config.toml
encoder_head_dim = 64
encoder_widths = [80, 160, 320]
fusion_encoder_norm_position = "pre"
fusion_encoder_positions = "learned"
beta2 = 0.95
Rows from block 7 of the image encoder of a small model that answers yes/no questions on an image's attributes, named by matrix and row number. Rows with one number belong to one channel. Each number is 200 + 30 x the weight over its row's rms, rounded and kept within 0 to 999. All counts start at 0.
Before each channel's rows are labels from the 100 images, of 14848, where the channel reaches its highest value: "strongest on" is what is common among them; "lies over" is the class under the peak. Only what is clearly more common there than usual is listed. The data: rendered roads seen from a driver's seat, with toy cars, trees and houses. In brackets: how many of the 100.
# convs0: expand pointwise conv (encoder.blocks.7.convs.0.weight, 640x160x1x1), inputs 0-159
# convs1: depthwise 3x3 conv (encoder.blocks.7.convs.1.weight, 640x1x3x3, trained with AdamW), a 3x3 kernel
# convs2: project pointwise conv (encoder.blocks.7.convs.2.weight, 160x640x1x1, transposed), outputs 0-159

strongest on: line: no line (100)
lies over: road (100)
convs0.114,121,182,179,222,235,245,173,179,215,193,214,161,229,159,205,221,183,207,199,199,240,217,154,238,197,211,213,198,166,244,198,227,212,198,219,271,208,209,239,227,154,156,173,206,197,200,215,212,169,208,207,176,172,179,236,191,216,187,245,216,194,222,197,168,231,225,182,251,248,220,217,256,190,162,240,216,193,205,145,279,197,198,188,232,248,240,160,170,157,196,199,203,193,166,262,178,176,190,194,191,213,202,221,202,246,189,148,189,206,222,238,194,136,202,227,214,214,221,205,196,153,215,206,189,128,148,137,217,189,239,150,179,258,182,212,182,197,246,224,193,188,160,144,197,170,192,192,245,200,184,187,220,161,220,262,198,216,183,179,228
convs1.114,241,250,246,214,191,187,172,200,223
convs2.114,232,238,227,194,148,185,228,154,206,194,213,228,219,215,221,172,243,167,239,187,214,117,176,203,119,167,141,238,208,138,145,223,213,158,259,205,167,194,201,197,207,241,167,190,138,202,220,231,272,166,197,180,217,194,224,174,202,180,178,225,207,207,230,180,194,184,219,237,181,163,189,218,186,186,273,201,163,245,264,238,194,204,210,194,146,208,154,201,250,162,206,202,191,207,202,234,232,177,235,179,241,195,227,274,171,220,210,190,179,143,205,209,226,199,217,221,174,181,180,221,155,234,173,203,180,191,187,170,225,199,227,206,197,175,196,238,183,236,196,220,185,215,182,206,195,163,220,184,174,168,191,159,247,163,223,201,226,209,223,152

strongest on: straight (85)
lies over: road (92)
convs0.166,230,204,163,204,153,228,190,208,244,180,135,183,221,169,169,226,205,185,208,190,209,181,129,158,207,256,177,216,196,175,197,185,201,148,204,194,171,172,237,220,202,223,201,261,216,163,247,234,210,158,168,231,222,213,177,163,213,198,198,142,186,217,218,136,184,162,190,232,213,240,175,183,166,172,220,162,188,138,156,231,213,240,201,209,212,205,153,139,225,228,175,194,175,194,154,151,233,129,177,179,211,167,191,169,215,195,215,195,231,187,210,170,178,208,249,207,233,216,190,179,207,262,183,236,186,226,174,169,205,190,222,188,267,226,202,233,188,230,146,148,207,169,234,209,214,249,194,208,215,199,248,164,228,176,204,228,208,249,151,208
convs1.166,149,194,253,175,215,235,200,212,181
convs2.166,187,219,247,237,213,178,127,175,234,203,212,222,176,252,151,151,170,155,210,191,177,182,246,186,212,182,149,229,206,235,160,162,152,259,275,190,173,182,221,214,150,195,220,210,194,233,210,196,237,214,199,191,227,176,232,235,187,199,257,220,179,207,199,199,191,242,237,230,218,235,165,190,244,174,247,220,228,156,211,216,249,182,180,224,186,161,182,185,204,146,265,209,192,225,195,207,216,212,197,201,194,224,129,199,262,161,181,167,248,213,222,228,198,182,210,235,182,208,186,206,220,190,205,215,183,217,194,187,208,191,186,198,171,201,258,219,205,163,198,151,168,176,174,182,142,215,159,177,152,237,151,218,169,165,225,260,163,198,229,188

strongest on: lamp (100)
lies over: sky (90)
convs0.477,199,232,224,226,215,199,163,203,179,228,179,197,171,173,171,210,158,247,243,201,148,265,186,204,197,225,197,227,204,205,179,222,235,126,215,191,213,194,190,177,225,197,170,243,227,183,176,249,198,235,222,218,222,224,251,177,171,214,224,211,193,254,198,190,178,137,216,186,243,208,112,201,124,183,253,187,186,242,212,188,226,224,239,229,190,196,228,191,190,186,249,197,193,202,231,160,195,198,254,172,177,221,211,266,232,216,193,248,184,146,173,181,174,196,219,184,236,136,202,141,242,228,194,152,236,181,190,234,142,204,161,224,205,180,237,254,200,203,194,231,196,211,175,201,198,226,211,184,213,231,142,208,213,231,217,222,221,164,218,157
convs1.477,192,196,188,221,227,225,235,258,237
convs2.477,154,203,237,157,193,197,175,245,183,206,256,197,211,240,260,203,170,260,217,258,199,261,177,208,182,204,196,249,197,198,164,237,238,173,200,169,160,193,155,231,270,202,205,202,232,126,228,258,231,231,218,150,195,251,177,200,183,226,188,156,153,227,146,179,207,205,265,152,180,216,179,241,165,183,195,209,220,232,228,217,192,143,194,224,150,229,206,193,160,182,216,167,218,218,215,193,201,202,220,172,212,116,206,209,158,249,150,197,169,175,200,199,176,166,176,170,201,172,246,171,177,228,190,183,193,197,189,185,151,205,214,190,230,207,188,203,185,167,195,177,193,196,235,175,229,205,242,207,176,222,232,191,167,202,237,166,169,219,190,183

strongest on: barrel (62)
lies over: verge (74)
convs0.514,232,211,225,222,213,183,187,224,220,218,215,237,240,272,170,191,173,179,171,205,204,188,199,226,219,195,211,181,226,184,163,202,158,235,185,177,217,258,165,183,233,172,160,214,221,237,209,224,217,196,214,279,182,234,233,170,166,210,224,214,224,218,150,186,204,166,219,175,198,202,175,302,159,165,221,186,219,197,263,255,247,231,184,207,160,141,238,154,211,215,237,250,167,178,243,183,214,220,213,153,209,168,202,196,235,199,227,145,188,154,253,148,208,235,256,231,199,177,228,137,182,218,174,226,191,201,212,171,207,263,180,171,226,204,192,242,180,206,192,207,184,152,186,196,202,158,185,194,214,202,198,149,188,177,195,201,198,242,197,188
convs1.514,205,207,196,168,164,166,163,162,158
convs2.514,291,217,129,165,169,171,202,203,185,141,206,186,209,171,171,163,240,192,197,184,219,158,265,226,200,151,216,196,190,212,214,151,219,128,247,185,234,212,183,211,200,155,235,189,222,210,216,216,182,208,209,185,231,169,203,234,242,243,165,139,229,163,229,188,259,177,211,212,206,208,219,185,175,196,223,190,183,240,183,201,173,189,199,183,168,264,173,229,258,160,176,135,201,247,217,179,218,203,199,177,220,207,221,139,204,213,205,174,163,197,189,204,183,145,219,185,210,211,194,215,218,198,231,180,147,204,183,157,153,246,197,187,166,205,251,192,268,209,233,203,207,167,188,181,182,213,175,217,199,236,198,204,234,137,231,237,223,237,184,188

strongest on: straight (94)
lies over: verge (48); car (30)
convs0.521,180,225,186,216,228,196,208,250,185,192,183,235,177,156,192,210,192,224,186,191,181,202,212,196,176,191,223,122,226,199,220,268,189,189,195,189,179,204,263,201,200,128,252,226,170,215,208,222,197,202,149,217,228,203,218,249,225,201,152,181,221,186,251,139,274,206,198,244,151,234,183,210,223,178,190,201,179,177,196,214,245,186,137,203,181,177,157,209,230,197,218,193,259,203,209,211,192,198,202,204,242,203,180,235,208,235,164,187,159,240,190,195,192,215,141,248,221,154,172,199,189,222,171,200,222,218,138,207,177,164,183,210,204,251,225,176,188,175,160,213,218,217,193,220,177,176,154,263,246,193,171,188,241,164,163,224,283,188,150,238
convs1.521,212,174,166,246,146,193,209,169,204
convs2.521,183,215,190,210,255,170,177,275,262,180,219,163,223,189,189,176,203,239,211,232,221,182,203,200,245,179,213,179,166,171,250,206,139,191,188,173,160,205,206,224,190,238,209,180,182,163,228,227,238,189,209,168,205,241,209,188,215,195,200,220,177,191,192,209,245,216,194,204,177,245,216,208,179,204,133,172,227,191,176,222,233,182,180,205,154,213,200,244,217,180,136,217,284,171,195,202,168,212,201,180,225,217,192,194,236,242,209,198,155,189,187,210,238,236,184,270,177,196,162,228,187,178,180,187,171,201,110,235,212,236,239,144,218,237,148,190,155,172,234,203,267,212,249,197,158,195,209,219,238,255,220,182,238,207,181,230,210,151,197,214

strongest on: line: no line (90); sandy verge (60)
lies over: road (75)
convs0.66,183,274,188,207,194,242,191,205,204,175,164,205,208,227,297,218,191,237,227,202,206,224,246,188,176,222,197,200,186,208,203,181,172,249,188,220,207,223,198,207,186,169,196,210,208,196,199,207,172,239,230,147,189,217,203,215,151,176,178,243,186,250,178,189,243,220,197,239,194,178,258,275,204,222,228,167,162,184,225,178,153,143,222,226,243,236,201,211,223,216,168,182,214,153,235,207,125,156,210,222,232,218,147,165,199,198,179,176,241,131,214,196,174,167,183,158,209,156,258,227,200,172,205,199,181,212,187,152,227,249,230,169,282,161,255,200,243,212,194,219,214,223,193,211,150,226,171,202,218,190,203,185,176,194,216,180,178,206,209,222
convs1.66,172,210,196,157,206,210,138,224,226
convs2.66,189,222,207,139,203,225,181,159,157,212,169,181,233,243,142,243,183,266,223,191,192,214,225,192,255,150,224,174,164,205,242,233,181,183,225,209,157,186,187,247,183,155,192,160,194,185,202,213,219,246,234,255,212,215,188,189,216,239,165,240,206,217,160,199,168,185,234,191,206,215,145,193,185,198,153,181,228,139,250,252,181,151,167,232,167,176,196,208,219,231,180,209,199,209,172,167,221,228,193,160,175,203,190,206,199,190,197,210,225,159,246,187,236,208,263,210,177,228,217,191,279,245,175,193,196,157,230,247,191,238,153,191,211,186,175,196,229,187,190,168,141,188,184,178,214,244,221,203,165,258,242,149,168,218,239,198,186,199,206,217

strongest on: barrel (88)
lies over: sky (100)
convs0.518,155,199,150,166,211,204,144,215,211,188,228,238,197,168,182,193,181,172,183,208,172,232,180,187,218,199,175,210,187,233,153,180,163,264,203,187,204,244,186,156,232,188,250,205,237,158,180,176,201,220,129,176,219,191,163,234,193,230,224,239,170,212,106,209,181,230,235,199,228,164,194,212,237,218,189,201,217,191,164,181,217,170,239,184,222,171,207,168,208,261,208,232,202,196,169,185,180,259,257,170,187,195,166,211,219,223,197,173,215,180,222,188,144,288,192,228,200,226,216,151,240,204,134,177,174,176,154,229,200,230,196,233,195,194,199,200,180,178,174,234,181,171,193,244,217,190,212,232,239,159,182,224,210,207,250,237,168,277,205,189
convs1.518,204,190,180,167,185,206,136,164,230
convs2.518,180,194,240,195,220,205,202,160,248,176,201,224,159,259,177,217,192,196,254,200,194,194,169,213,182,186,194,171,131,235,175,195,233,212,153,157,231,181,219,226,229,166,174,200,193,193,191,162,217,251,170,198,192,227,164,207,182,237,186,202,182,253,183,185,171,191,254,193,239,221,211,211,236,130,192,211,169,215,227,180,222,200,214,150,179,200,201,191,242,215,263,224,183,210,230,202,141,199,204,165,174,238,159,170,141,207,165,147,245,198,259,194,147,227,236,221,146,230,203,221,192,236,197,185,206,242,155,209,177,199,190,158,267,194,214,201,260,209,199,166,209,211,227,235,235,175,255,219,126,195,185,163,206,196,229,178,202,235,244,196

strongest on: straight (60)
lies over: truck (29)
convs0.297,174,208,216,224,239,240,230,177,163,194,225,201,167,260,283,168,187,236,134,291,204,228,184,186,209,235,220,256,205,234,189,190,207,193,257,188,255,204,216,190,189,167,235,213,187,191,189,180,198,236,176,193,177,236,189,263,172,186,171,213,194,231,233,208,205,248,180,218,156,173,196,205,191,228,217,232,196,202,178,164,238,196,193,173,197,191,196,221,277,183,205,141,272,205,188,220,208,157,182,177,164,185,258,198,199,194,192,183,217,184,216,239,213,212,203,191,259,189,175,216,214,183,210,213,236,143,206,162,233,181,95,204,195,202,187,214,173,185,247,205,192,195,179,198,149,224,180,213,137,221,219,204,182,181,164,186,230,175,178,200
convs1.297,219,199,182,236,156,162,195,194,147
convs2.297,216,217,176,257,211,237,137,243,244,179,201,184,218,213,145,187,161,194,203,219,192,158,187,167,261,216,213,223,183,200,173,215,190,204,261,211,168,129,209,192,202,226,171,142,212,188,179,260,218,214,216,195,225,163,200,178,230,228,195,232,176,167,207,198,199,198,203,185,244,182,215,219,255,214,259,232,225,153,210,200,218,191,237,216,199,213,200,211,200,138,225,213,167,251,209,215,212,111,208,217,156,200,161,217,263,190,205,153,175,214,200,209,197,197,214,182,181,212,199,234,231,232,183,208,257,211,200,251,145,236,195,203,154,209,215,175,112,171,157,183,200,192,223,187,156,203,201,220,222,226,219,180,158,192,171,235,209,276,206,176

strongest on: straight (63)
lies over: sky (64)
convs0.75,212,232,188,141,244,219,248,200,224,233,168,145,225,136,161,183,242,237,195,242,192,202,274,186,233,205,204,209,217,170,183,203,164,242,216,222,190,181,152,202,243,187,230,225,200,145,196,220,185,190,206,204,201,198,184,130,192,183,161,170,182,179,226,210,164,191,202,164,212,199,176,198,190,212,184,178,203,184,136,220,218,239,216,179,200,240,215,235,251,200,219,209,250,232,164,181,185,186,173,170,143,221,216,164,199,243,187,174,270,234,187,221,211,214,210,183,214,194,205,248,223,195,181,90,233,203,211,172,232,152,210,237,182,195,265,220,154,173,226,175,220,238,161,199,173,184,188,138,156,212,192,203,194,201,178,207,243,210,178,184
convs1.75,185,198,176,140,158,170,226,183,204
convs2.75,216,198,208,172,232,236,223,145,233,194,169,202,193,250,208,226,155,166,209,178,230,214,259,201,255,240,206,251,185,201,160,214,195,194,156,206,184,202,206,189,164,230,250,183,146,236,239,261,250,227,196,113,203,206,154,215,217,195,182,155,194,185,207,242,160,199,142,194,216,160,205,156,226,245,231,170,212,197,181,202,192,195,172,190,177,161,230,228,152,240,203,212,177,218,215,208,218,219,226,234,207,121,149,237,239,201,229,233,181,154,191,233,216,211,207,198,167,159,220,192,212,193,240,239,233,232,157,225,205,139,217,248,227,162,169,217,207,193,201,207,204,207,170,183,199,172,146,209,186,208,173,222,244,208,182,240,198,198,207,138

strongest on: lamp (84)
lies over: lamp (55)
convs0.623,192,187,203,165,196,156,196,216,245,211,223,194,157,228,203,188,245,187,172,210,207,237,172,181,193,247,169,180,249,151,193,204,203,199,154,169,174,214,171,167,230,242,169,215,165,204,254,274,193,227,199,223,155,209,193,189,229,221,160,232,248,149,217,143,235,171,217,167,178,188,174,201,171,239,190,147,189,215,224,179,257,221,185,218,196,219,193,201,269,220,158,158,197,240,206,122,223,192,194,196,220,178,177,176,228,149,187,203,197,198,117,248,156,149,183,243,217,187,222,185,216,190,219,237,171,217,193,261,177,218,214,188,179,222,232,235,207,237,233,178,229,183,226,204,164,176,218,165,214,243,167,245,170,234,190,175,179,227,207,173
convs1.623,159,256,179,187,230,182,220,201,167
convs2.623,187,229,170,158,170,227,259,156,150,219,185,237,202,164,229,219,261,222,225,217,229,176,210,205,157,212,222,216,159,195,257,199,233,212,202,216,189,225,255,260,248,111,255,210,221,183,173,200,212,193,201,208,234,217,234,206,221,197,199,232,199,237,194,198,207,198,188,160,273,230,242,224,194,170,195,208,119,188,169,126,212,226,149,209,214,228,247,218,165,199,235,211,180,151,152,200,199,260,191,216,232,197,209,180,166,178,228,226,182,159,241,156,187,229,186,176,202,195,154,176,170,217,206,167,186,157,190,153,185,228,209,157,172,166,150,205,201,157,215,195,205,212,218,206,188,215,196,230,202,153,216,211,163,218,225,184,190,216,199,162

strongest on: barrel (98)
lies over: verge (54)
convs0.433,192,165,237,201,191,147,233,210,208,180,201,145,220,237,195,225,209,180,208,200,218,165,193,198,180,160,174,197,214,147,189,227,231,228,173,172,146,188,226,186,230,200,180,218,219,202,160,225,173,184,190,249,181,197,213,231,201,263,209,262,201,182,197,232,143,217,169,190,228,148,155,196,188,223,248,260,172,173,183,253,147,122,265,249,175,173,203,203,209,230,198,213,181,131,231,179,219,180,208,200,224,160,157,237,226,238,248,187,207,199,163,208,217,243,185,173,240,171,200,167,192,176,200,246,197,221,237,218,178,172,183,204,196,170,188,202,201,229,226,188,222,154,241,244,160,197,235,137,225,233,185,194,162,186,208,177,228,264,173,183
convs1.433,204,191,206,200,181,191,140,153,159
convs2.433,267,177,247,198,157,186,232,195,226,167,200,225,187,181,205,216,175,149,198,192,179,174,232,201,169,172,191,189,221,182,234,203,194,144,209,251,178,189,174,231,207,199,168,188,188,215,217,189,257,227,196,195,196,207,250,212,228,197,177,200,148,144,232,230,192,235,200,176,249,176,234,177,209,139,150,189,202,176,215,201,244,185,279,174,269,164,176,262,159,221,174,184,181,241,206,226,202,182,226,228,220,213,185,178,188,194,241,195,195,205,157,246,241,182,163,164,199,218,249,149,209,231,198,196,171,248,202,204,190,228,168,230,201,194,204,147,219,170,223,207,229,203,227,77,200,205,172,160,194,203,237,213,224,211,198,218,156,231,225,213

strongest on: line: no line (99)
lies over: road (96)
convs0.3,185,184,156,174,180,161,220,184,214,228,188,232,213,143,184,176,212,204,214,228,214,206,199,207,135,242,251,242,181,209,170,202,196,206,134,208,206,259,214,183,195,211,217,161,132,204,175,211,192,165,197,170,209,159,244,226,161,172,168,190,213,205,231,143,228,189,228,202,206,167,191,193,199,234,228,232,201,201,182,184,214,239,171,185,238,196,202,199,172,200,226,247,168,213,171,149,214,180,187,210,206,207,241,165,218,261,233,153,198,183,228,192,266,227,204,238,193,205,194,203,195,231,153,152,215,229,186,275,182,200,224,187,116,203,166,211,143,200,180,205,210,227,181,226,193,209,187,239,266,170,209,154,102,218,225,197,195,161,198,239
convs1.3,195,195,169,179,161,195,173,161,147
convs2.3,189,202,183,197,182,140,158,180,231,157,162,223,184,209,164,245,187,171,197,188,194,202,224,140,215,188,217,189,200,226,197,225,189,230,236,213,251,200,154,238,213,240,201,210,232,208,230,213,188,226,250,207,223,266,154,206,211,169,182,189,222,216,202,232,236,181,180,179,235,223,193,203,204,178,203,173,211,117,203,187,191,148,200,232,204,181,166,127,194,173,181,218,207,219,258,196,208,145,234,165,166,205,210,204,183,260,162,209,243,229,177,205,248,203,224,211,204,228,238,198,261,159,171,178,195,250,280,173,187,174,127,157,236,181,182,208,158,226,180,242,193,244,203,175,203,189,169,211,247,207,177,196,201,176,187,218,204,259,237,154

strongest on: straight (62)
lies over: verge (45)
convs0.509,211,260,262,210,196,237,205,237,186,193,225,184,192,172,225,140,215,168,208,173,152,177,177,199,205,233,209,219,263,194,122,195,218,195,253,233,212,215,218,169,177,181,208,230,141,168,211,191,263,162,189,198,222,191,194,179,227,223,232,144,186,211,165,178,166,149,152,202,239,217,183,208,174,202,216,207,162,206,193,207,177,158,186,189,237,173,180,140,208,228,173,201,226,195,214,199,162,181,157,203,242,175,240,243,186,201,152,260,187,187,167,194,220,112,184,263,214,199,216,187,209,177,175,182,164,181,197,231,221,186,235,191,223,251,195,209,203,156,223,278,204,218,213,228,213,219,240,190,176,192,196,204,250,168,235,184,201,263,207,174
convs1.509,193,193,169,216,202,152,179,232,145
convs2.509,227,151,194,234,200,207,192,216,182,239,179,195,183,210,188,127,187,158,159,245,213,171,179,237,193,232,241,206,191,186,146,188,217,202,200,166,213,213,202,167,192,200,247,178,241,217,164,178,202,144,198,189,202,220,229,159,201,173,221,133,280,133,226,189,177,147,196,178,188,212,249,269,197,173,147,192,166,234,173,238,214,201,214,223,232,239,206,203,169,209,187,255,186,168,242,190,163,172,193,176,223,251,192,220,142,203,214,225,167,228,195,175,167,210,164,229,245,227,224,235,204,155,207,189,270,246,184,170,224,182,224,227,155,242,168,198,186,214,213,172,233,207,180,215,205,194,210,151,242,201,198,215,241,182,150,164,220,224,179,184

strongest on: line: no line (93); crossing stripes (89)
lies over: road (89)
convs0.314,181,189,152,135,196,203,177,217,223,226,196,134,192,153,190,202,247,160,225,160,219,183,185,199,255,214,208,190,236,184,196,166,180,181,254,214,229,206,256,224,265,155,198,238,220,196,177,204,229,176,195,175,194,183,209,169,189,187,185,206,175,181,261,224,215,207,189,272,252,196,211,235,202,240,250,227,216,181,156,159,156,190,208,204,267,226,196,235,202,203,162,186,206,202,197,189,160,241,186,195,168,235,182,204,164,180,158,165,201,175,208,192,190,216,189,141,175,165,202,162,151,151,217,192,165,182,163,252,203,217,197,248,193,189,201,219,185,177,149,155,197,198,164,230,158,216,211,232,190,153,179,179,145,203,235,227,246,273,192,221
convs1.314,143,166,169,155,186,198,222,208,202
convs2.314,202,232,197,134,185,262,209,189,153,203,175,195,176,151,176,252,204,168,160,170,199,222,216,226,205,133,229,244,218,205,160,174,177,226,192,227,247,191,203,177,162,215,202,210,239,159,224,208,150,239,219,238,214,260,184,202,219,261,208,166,232,109,229,183,168,219,182,203,257,196,198,217,239,138,147,197,202,180,184,186,202,177,218,211,202,216,148,218,178,172,185,189,205,200,255,213,226,193,274,197,144,212,207,214,173,186,216,188,213,241,240,165,246,187,230,142,210,220,172,229,233,195,226,170,196,171,234,208,188,190,198,217,221,191,215,192,219,214,257,201,212,225,137,202,218,196,202,202,220,181,201,135,195,232,153,193,212,208,215,252

strongest on: line: no line (100); straight (60); crossing stripes (54); vehicles: zero (33)
lies over: road (100)
convs0.425,132,190,151,185,248,221,171,152,252,199,201,179,197,196,258,204,197,142,206,196,232,181,168,244,214,226,164,232,188,244,221,192,223,213,230,274,252,202,200,213,199,185,174,240,160,177,222,149,163,200,226,157,196,196,200,188,189,183,235,212,190,235,192,178,232,230,151,243,202,218,230,265,199,177,243,236,204,213,197,231,209,196,209,217,244,243,182,210,188,156,178,199,224,160,264,203,192,186,191,176,170,207,207,210,173,204,140,154,174,173,235,185,152,184,191,173,185,203,227,208,155,195,200,226,162,136,159,226,226,251,158,218,231,199,244,214,246,221,229,195,206,189,125,217,158,172,205,247,185,158,217,190,160,210,247,210,207,199,194,191
convs1.425,172,158,159,199,231,231,229,229,216
convs2.425,184,206,164,217,165,189,213,212,260,227,215,189,214,164,197,232,198,208,224,217,232,257,221,191,212,191,244,212,189,236,216,190,215,225,110,151,219,175,208,217,163,201,211,215,267,191,175,195,190,266,209,203,195,202,210,238,198,203,194,232,180,163,168,176,222,227,166,145,189,239,239,169,223,202,131,192,208,209,208,118,189,238,151,241,175,192,200,205,138,207,241,161,175,221,194,174,223,193,225,235,228,218,188,175,219,184,214,235,195,251,162,179,208,193,187,217,249,210,203,216,249,196,213,153,169,102,149,193,236,178,228,209,227,223,151,158,225,187,199,240,132,148,208,195,194,216,202,245,185,182,189,226,191,185,205,211,186,187,173,232

strongest on: barrel (94); bends right (67)
lies over: road (88)
convs0.132,209,168,273,202,267,225,258,189,162,182,226,234,213,189,161,151,165,160,191,224,191,175,204,229,193,198,202,192,196,189,192,226,180,223,165,182,245,228,225,220,237,170,149,215,157,148,201,204,215,154,225,211,198,197,214,236,228,158,211,183,140,202,208,204,222,221,201,144,184,202,203,227,189,178,185,242,166,218,178,255,226,167,202,225,178,204,152,183,179,165,204,245,190,232,217,246,219,164,223,203,179,230,227,166,246,214,233,195,198,146,273,153,197,203,213,247,167,210,191,186,202,181,180,152,202,120,189,255,178,182,167,221,229,235,196,190,207,139,220,219,157,199,187,159,200,200,212,240,203,169,251,199,168,170,212,207,240,239,247,168
convs1.132,211,198,201,200,169,172,153,167,146
convs2.132,228,172,149,182,194,215,120,172,287,146,220,187,168,211,208,138,167,211,230,198,222,199,224,179,213,191,191,200,200,150,230,211,199,182,219,227,178,206,221,129,210,159,206,235,215,224,188,188,190,188,221,163,189,168,186,158,227,181,172,173,190,254,204,195,242,226,197,223,162,156,197,226,181,219,227,192,123,225,175,145,218,186,242,215,194,200,212,177,255,174,171,210,201,193,173,216,181,182,192,246,234,164,167,176,202,218,208,201,188,264,180,222,203,139,209,229,226,224,168,183,201,188,209,183,222,230,231,214,229,207,119,150,223,173,226,271,187,228,233,209,203,220,194,176,250,182,176,192,269,158,240,213,211,182,212,190,207,229,188,155

strongest on: straight (100); vehicles: one (82)
lies over: road (92)
convs0.1,185,164,158,201,176,272,192,231,219,194,181,223,248,173,195,252,180,181,213,237,185,189,132,206,217,223,177,183,223,258,215,187,230,160,246,181,186,187,212,198,214,195,188,230,210,216,248,248,228,165,150,235,250,205,150,212,198,164,187,207,236,197,201,194,203,176,240,204,207,238,170,161,184,203,207,199,224,158,159,202,210,221,174,208,184,178,218,162,200,225,197,204,181,204,98,152,224,147,196,167,201,180,201,173,244,191,178,206,234,231,188,194,144,258,252,218,244,189,215,179,167,237,165,220,214,211,211,194,199,179,194,185,256,213,182,206,126,190,128,193,221,206,258,190,168,260,198,277,217,212,234,195,209,200,186,229,193,208,180,210
convs1.1,165,193,203,172,205,277,199,208,193
convs2.1,205,184,226,159,133,200,161,181,189,185,206,197,204,264,177,148,192,193,237,199,195,187,205,202,210,218,240,212,200,248,167,160,126,215,252,200,153,172,241,244,194,209,215,217,215,224,188,172,233,159,137,237,148,210,202,195,190,187,213,248,197,257,214,219,222,215,193,186,203,183,197,162,219,147,210,219,198,147,200,171,202,162,178,228,147,186,238,153,178,157,215,212,175,231,259,224,243,223,235,218,170,209,120,180,245,168,212,176,228,210,204,256,226,195,227,176,214,226,184,191,216,240,202,211,176,189,206,212,234,179,203,219,201,190,230,241,190,235,184,184,210,200,218,126,218,169,203,167,196,251,200,230,225,152,181,255,148,190,248,193

strongest on: straight (72)
lies over: road (67)
convs0.357,261,172,202,204,193,174,219,199,134,171,182,204,214,216,204,175,189,225,230,217,160,185,116,157,181,192,182,254,205,172,224,212,275,216,215,204,192,202,225,217,173,148,152,170,180,197,219,225,233,188,203,199,239,196,200,198,211,141,204,191,223,202,175,218,150,246,192,187,146,180,175,208,223,235,212,210,203,228,228,186,185,205,150,258,211,166,244,185,237,199,173,185,235,180,249,250,184,190,185,179,194,131,217,196,206,163,180,220,222,215,196,221,154,199,211,226,235,204,227,232,200,272,215,199,267,170,171,199,196,156,185,192,217,172,113,180,161,212,232,209,154,236,181,226,222,250,218,171,204,234,205,174,156,217,251,163,229,188,173,224
convs1.357,156,231,200,171,181,221,213,144,183
convs2.357,208,202,199,195,153,239,184,195,183,134,208,245,187,221,250,230,170,200,212,201,205,181,234,193,190,238,190,196,193,156,227,206,234,189,205,217,161,221,234,234,188,151,219,164,164,145,215,159,190,120,165,191,224,177,220,209,225,180,145,222,197,126,190,224,157,161,206,209,223,267,217,220,156,220,212,178,193,155,181,232,179,208,238,224,171,228,240,182,215,219,253,221,256,182,226,223,208,208,189,236,168,162,153,192,186,226,188,193,198,201,202,194,177,181,212,249,197,179,188,205,216,210,240,153,266,166,226,161,215,186,232,221,165,245,194,220,220,207,184,223,192,139,137,152,176,168,182,115,226,182,215,206,209,246,220,205,200,168,234,214

strongest on: barrel (93)
lies over: sky (93)
convs0.359,219,245,193,245,228,152,255,165,187,183,217,175,204,186,226,170,230,223,151,214,191,217,192,237,274,250,164,167,239,213,200,226,161,224,169,232,135,210,254,212,206,172,169,226,235,184,150,190,212,188,177,177,149,235,183,176,131,217,207,221,199,203,213,206,200,213,164,223,176,287,191,228,216,170,167,250,190,240,213,234,185,245,266,201,232,159,191,226,212,201,210,257,222,234,236,213,200,225,191,239,186,215,170,239,193,213,162,208,152,242,179,229,212,254,212,208,252,186,230,199,191,203,214,195,233,185,196,184,205,241,219,173,173,234,178,223,241,213,178,219,193,216,191,211,196,220,228,179,185,168,170,189,209,180,138,176,203,181,179,274
convs1.359,177,162,176,161,194,162,238,221,174
convs2.359,213,195,246,171,180,233,229,182,221,201,218,111,232,265,147,186,205,183,229,198,162,171,196,159,232,193,200,205,255,205,160,213,243,194,201,263,229,189,186,191,247,157,154,198,228,209,194,194,213,190,187,181,218,228,164,272,209,217,159,194,197,217,213,134,141,188,177,164,183,223,197,203,170,188,223,216,219,217,248,174,134,213,187,174,118,214,212,193,239,196,211,167,216,258,160,190,206,228,177,237,191,156,170,242,247,214,235,251,243,181,195,183,169,168,210,230,192,200,199,235,186,199,234,218,211,253,200,239,207,206,180,235,204,215,214,163,213,177,161,202,210,215,195,242,214,168,241,155,211,244,168,217,181,191,143,195,238,214,190,183